python train.py --model="multi-label audio tagger" --dataset="short pieces for a synthesised band: melody, chords, bass and drums" --train_examples=26041 --noise_aug=0.002 --n_mels=40 --hop_length=160 --input="log_mel" --spec_augment=true --win_length=400 --arch="transformer" --norm="layernorm" --norm_position="sandwich" --activation="star_relu" --head_dim=64 --fused_qkv=false --bias="none" --qk_norm=true --parallel_block=false --inner_norm=false --moe="top_k" --drop_path=0.15 --num_experts=16 --moe_every=1 --expert_mlp_ratio=2 --experts_per_token=2 --shared_expert=true --subsampling=4 --layers=6 --width=256 --positions="learned" --pooling="class_token" --num_labels=45 --optimizer="adamw" --lr=0.0014 --beta1=0.9 --beta2=0.95 --eps=1e-06 --steps=7300 --batch_size=384 --epochs=107.6 --lr_schedule="cosine" --final_lr_fraction=0 --warmup_steps=140 --weight_decay=0.1
Rows from block 2 of a small multi-label audio tagger, named by matrix and row number. Rows with one number within an expert belong to one neuron, the router's apart. Each number is 128 + 24 x the weight over its row's rms, rounded and kept within 0 to 255. All counts start at 0. Numbers have three digits each.
After each expert's rows are labels from the 100 clips, of 14848, where the router gives the expert most weight on average: "responds to" is what is common among them. Only what is clearly more common there than usual is listed. The data: short pieces for a synthesised band: melody, chords, bass and drums.
# router: router (model.blocks.2.mlp.router.weight, 16x256), inputs 0-127
# up: expert up (model.blocks.2.mlp.up, 16x512x256), inputs 0-127
# down: expert down (model.blocks.2.mlp.down, 16x256x512, transposed), outputs 0-127

# expert 13
router.13:106120139164099130097135146120113177154114121188127127112121163126114139117120143129131091151200132139122094149157127116129132124121169116087072148163150122115144130111103146118159111149133142101149097131114146171153147121096144104105128144139095114124149129144175069134119119125110117132168133125122106118107136164135146121102083120150140115120108110172170118127113150156143145103106
up.0:100143155089131151114104103150129156099155104137089090140137141130133136137160119123119103134125120111146115145192118148094142093163109139090103142110103104164085116159139133114142160131121119126154129070094162143142126139133136138135088121141084138096113116118122150135077151170130132151118123135118131105107133145126149112120159112124130140156186114124088144104151135123152123093102
down.0:128122113130137142123114163138145062131089091152148078106154096114132145140133094139130132134133106153086098166135143147072147097129144135150153121140121174129141124130112129146122135127157133107119097145090144092107159185110137094176110067126077150119156148102128137117184145160145057093140092091131126133126122161153082101144137157084114101164142111130159082107107118111135162108133
up.1:118151130132128111109160139148124157165145163133120101122113089078105120100094103135105105111130120135138171125113121148133112121154133077131121108135151123145129142131112101147130082162122168104121177127159091164104149119103075139162129134141138110125142112157147109095176179114135177144137118122144167152098099105112082117097125108113169143149126137145133142126126206126091116144141
down.1:116144127110124150143101164111189116126117143165101150185110138082116136114139125140144155098129101125104131158153162140120056105117182117113122070110096096124114123109109109144131085125101195097081140124115118091140128143112151098151115133106166112129113135141159146141151107116154112162144130098136109112104133131115143172129115115108088148111140118111165148128161165134102066125134
responds to: quiet level; thin (high-pass); harpsichord-like

# expert 12
router.12:107150159125105087155169146142102088123143098104129112150127128141152084103182112103148127143121148090114077149150136153141173101116135106143143084119130116109138093143146096157137130090135134146078149093152092105134115135096123160182128178166132145114135150110123140153164152136097150142106150137127123140151102097092117155105088107152166150100117101141139126116115131097126155101130
up.0:153150101099122104130158128121089130152121118085140166110102171110144112152102127099114123180122139114104133137149141148138137109124165148169128113131143089109175114150087118111151099125151168086139116151115097098135111130128119114110125144146128123164109145137167130134128115132085127090153136100149121098117100125146130144118120202128147167116110148125137125138133175135111148124171
down.0:125117103142165123106135133146125081104101112131129160132090127142119102101148134142147166121068132106136143128095111122130142115147145170090102133120141101110158144146164112119138144113136109084099114126091147095108133144110127109135113094140205113133158104084101151131067140097125110113144140155157127163109114082172137098112178131128106132104138140174125138167111079125144134104180
up.1:142087135112142123130097130099148170188139139169153152091115146133145140155105145138100100119125161181132138112109145122082130136138118115141165098131158125133174122101123104109155079156147125124170108125163129090166115158126146116085110133129138114155048124132111144102147133121143131124124137117102140148124131122151174160120113123131120092149121171070104109098167133121112138098147
down.1:129108098101147111113104118121154167124136132108102120104120116136110111140097116139139112089153185118140089110168134127104146102106095131109127127139153143116155149152115097122104086136166132132114164114149097147136134129130099133115122124109127128154101108092153137140145151139077147123091104159131188122139102162171120133117154139141150138127142138133135124130097139090146143116163
responds to: pink noise; white noise

# expert 0
router.0:161134120143107091146143163157136131086131122154113135103106119113148102098127160126118125116140136099133082110112130103164120123131154098131095150143099104077104084119163124148148110106150125123123127120116121102140098136093154095094111094123168146170106131167107106161128132132118134111102133134182101156108095131140128145083073157117086092127087145159126159171136124146103144166144
up.0:157126142128138101088114167135081125109156155120112129112131088100107148123153143145089101158099121109159117130120121096100138109132115121175110096129094157111142137148141144116097099163166085151120101121166147133148178132113133115145092093129161140118137120138109150125125163131106104119126134154105156162127111122163104149101104100171126130112141140141109132064135115113112163131123
down.0:178097131076107146104139104131140160124132125108082152165097151096125112114095148110108159127075129157159147134144149146147133137124126129099142100109117129118130115135144102119131092151130130146156137128149148121148123134105096084186130135139149118119119130156104135153090141130115141140132136149173096120155091107143118138090170126142168138076166162093130131177112104092152120100151
up.1:114124139125101125112120108148124119124100076107111145117142122113124146171157139099111148128133131122121135148151095124124121149164141130159133130131115113115133137130120182129153097162128072111159099099199142155156102139123104125083174112153111090129115136132184138093151098134158101115146152139103139122173136096092112110138126125181135148137135118134128117140159170116125152108160
down.1:103154100102178128101094092153147111142141109163102132082109142108130100165143117107132121140127087155109135136160114136070134100127179135126125130143169121098130115124116167147123121096157103145114122131170141138069132144083144083141171131124192107154153080172129113107154136108129125088106181125114093112109160093136121144089092121162142153137152139119142127106128140169128144100117
responds to: vibraphone-like; melody instrument: vibraphone-like; square lead; melody instrument: square lead

# expert 5
router.5:105133078125149104145148166138146136134135164187135132149094156098165113149125099097144146160104119153100161142139127129123106154134141126122135169113143076096142148138100150123109157129139145143133112102117099160170099114118107193138162108125135095126170096085141157098128100135123094151121102140124126134120159104116156084142122083116118134159108088111121155145149139124111091110096
up.0:158121147122086121083115165134100118147154123129173148113076099118128090092129119204128101151114155142150147140142127145142126134113128134140136109192118157162155131091081117135110095099156090120119097158121155147142133157159121132114124133137123154125110104150123113138118141111112118150134116145115101142101115103153159199132094114081103113146091131118071083145107124110131150083131
down.0:152149093139093125111121145132157096118142108127130179150142131120118102142121146099107127101096102136125169126158066123135124152122127154093095093151115137114113146120141143094084142120127158130107118142101140108127110135124105164187181118135106086139127117137158148150134091141123138150125099086105092109141114138101141117154100104150126080150101126170130108112118113095154076096108
up.1:147178127116141108109116124134102182127129083112113142128125079139087088069143145161144151147193114113149094125163127132173143106145096127131115133115142139094173126122144103106113149142125128120140115111137119158109129119111135147127103167149133149154161162123107118126127120120101186166166146172152075136124131073109109125136106113138142148066129129092126131128141127149126132114168
down.1:102158137188120118113141095147117143115157148151061108161173107141200169107135113123143114140107117156129084162125139157177112117113136093117122079108153092159135117119077143125127096116152124166130118142100126106109139147086154114128149149124147103102125118171106085094121129081140108119133147141082122149118082150156101172133129141121141137100120134129089131083151137123140131146136
responds to: plucked string-like

# expert 14
router.14:136116111134081109109140130096132157099121095153133157108134129120122168085159108114143163140088132115097141099119115132119080096136103088148130158108112140151105116139115150100106144093194132155185100105085158120116145103138152138107143122129126165145113110120132161109124138115141136087165094117102133130130122104180163150143140121155154148158134141143104153138151082131142098133125
up.0:127123097076150131111124138083105146160174110160139143119128102138162139165144108131113153091116129108132124138146084191144108133105140151105078103115121131082112085144127161187164107090130158111109148077119153122136151132122169158140086108128137143141135127172128116158145161094109132149115128124154110142095100132167149130116140134141128145112094165133152149117094180129126147137096
down.0:134134156129141090086108099169124164116146118146110136120123116127123141113135090109078071163164119132134130087138143128103110083095100150112134102129128128131137145108121093144095112156111149143150123078117094131137135130129144118113117173147188117165114153142112134140100155085098157108108153145146135094111107124134145159141147178182120136062130142135150151156091155097132108084122
up.1:120106072177136133127131100134160080105171105136116129117130149091127161159158121121162115102142114118116125130126152208168113104088163134136118132156121131109132101150104156093107148133133131133088137118132188161140134151081173133168130142090125143117118134162137150161095112144166141111107145112105142083099138150129117124130148088117141155141115151151138144121106155099142100157119
down.1:113129143176165119140146135124120144157142100146174134132175124133128109166154132160090117121152138139087109125093075141113143174136137095150125121108116087119105102099109162130146107146151105118141126137113136137126169144132127123124101109127097111147157141125127118145119085139123107139103114132127144120105141159148094113150116111104122130155117101116158133115134110158111146140141
responds to: reverberation; saw pad; muffled (low-pass)

# expert 4
router.4:107080128125132128140118129111141073090159144121142150103167132135130141148160116137102089107141151126131110129159138153112134137081128089118110132078125119116119112138114160160095087137065148113133119152129122110134186100164108156169112126146166132097117124116138122119118141140148136136133159104141158109155098172107164145105133113092137118081111089147123114091106140160194157097170
up.0:143140163142140101115167117162153113111113089131186114106119119127193115144108154156155122102110152123082138159116125182157136069136186147146099126173179181137125125100157099136188136109176157124126140136114126096102114170137155140142103114153100108118122137123125131156142146104139125110107101148115146175082092154153097141171099155137125126151102115104137127113093119119129141092106
down.0:119165110138148099131145128168124160159167171130076105110123085141145143148113145118117094128110145148149165078140096109173160142137139112110092108146142077122116133123140121110152152126157129168113120130124095158186066154140107131115145129137137089144111085120079119140108150138073147122102151136121114111112151124149103133090115127139132160152115160139084157149108155093114119119131
up.1:102160106101146131113130114141128152116093134140068140081128146129128116175135148106135124121162106146134095117108109132108134140137124108129098146155142109129172107163152108121106141132135132124136124128058130114123077145092125103096117140137134134142146142125059104168130098158122115120115150135149143117061084135147099126093134140115163158114164145154144159115154154143128147148110
down.1:111127093145135136108128119086090126177125121140165145121070153135126122114130119129164154149110147154112088145158121111135141157121121139132140156130160160143142106178093143109152135134120096095136120142142125104136134128164102068115097136108117124109121117131129167086111138134075123124131147153156131165122127150156121117105144124108099103110141100168102130132090133141118103094147
responds to: thin (high-pass); open hi-hat; crash cymbal; clarinet-like

# expert 7
router.7:098155116165098124111151112159092154162130107087105135103110082152146131143088125112065100133073131153151121152103146080090153121120099126120146104178153122147115113136110130107130077171124129123135124188106103136114125124145141090078121110119140147134102131121151133133125137117139116082173129116181100152144117106114151151108140144169128113132100155124121114138129145099119132124144
up.0:108131164082154121131122102168160121119107121096159142090164149110130121120130114155116098125134104108141109134135135177101149127172114161161123117106164147144171132125205113112109150151123107144115197107107093130126144156071151113151096117106098164146145151182118106159141162113146148128085090100114138140146143155148107097115165150115124104114162138118116159131125107133135129097122
down.0:146132156098117095131114115125157114122110106145153134124118187085136129123073080078108147086091097106107126146132147170129113125123152150107156136119157135143157106090104130122117103127116156114135159104125131118097148140117103103124157139103121074135166128165189129129141140107151173162134110110092152169164143172104132119112120165140173119131189153124170154135099141144128136137132
up.1:148135149101127171156139137156123105094110070121139127095112134103072119185123113140129118129163174104195136134122124109091143172154133102188124126111132156081152167144134094121130089156119148079137123126145114133108117141129113119121135116110127149096101112092145145162108142127106169171136141147081087097118123115110112204152097108097109132151154102102171070139165117093100101164169
down.1:111108119163130095124175151126100063165118086145147107101133090139155116164161107107149131170153126117104138172132150119133161169132130140153132098163150156093152169160159101116150129090145079117117151135125148150172145116106141111135138155164113148128120133099084097110114143145145110100135084105093095152133139110129139116111081134128094122124081122148094128093149129126089133137126
responds to: quiet level; electric piano-like; melody instrument: electric piano-like

# expert 15
router.15:161091150112105117108133129153166119145109133153113146151104133129103105131155095131119107081129140173168169088114134144112073105106090128140102156136141152128120110163122118074140131155154169067121082113164106135123118121150090124136127170119155149121110137103155149093124122129114165090161181158127125133131143125131136138173147140140125161100125093119125104121164109132143129111146
up.0:130124143110156144133128113094133117137139085120102123141092111107142124089146144128156148117121133116123149150145081176124158122148107110119115139113127102092097098145109151167131137144081121104104109133144158096074148104093119112145084129112171127137124147152088108098133144146162131129130133121166092131048107127138120102150149162116090102107121103107168115139064148173127144114125
down.0:127129123165118151132125164146158088172154139152157155107181157098141106077173113131159109160155143153135150149121123155132099118116161112160132110120159095056143135085104141117138131145131112105162121115125097110100182151090173127149123153112148113115127124165103105126121115127163102122148118105090115116130140142124128129117135144111129111145156105142155137089135114135058120152114
up.1:130099139140115142104138167151141113173128093158124106122143062095106161140096123107103106147146163135122124150133140111130159101124136125119157150091161129137164160151134135195157153110108117139140145110130157137118149130120115164100147108176146105137105103123163156120182133166119113137171126103157151132149154145125124138093117158134085119121121129094131154147122185154108138139108
down.1:116134120095146127182121133172099096115110136114147147120198115132181126134147109145137121111115126083131107116111098177074143135136122112129130101096150139113127090099154113149105074126128139118107094137115138149132127110135127102135149121084139090150166129135134154167181088149183109145130144054136133120105168128152126106123107141161171071103111116131148108113114114183140162126108
responds to: quiet level; saxophone-like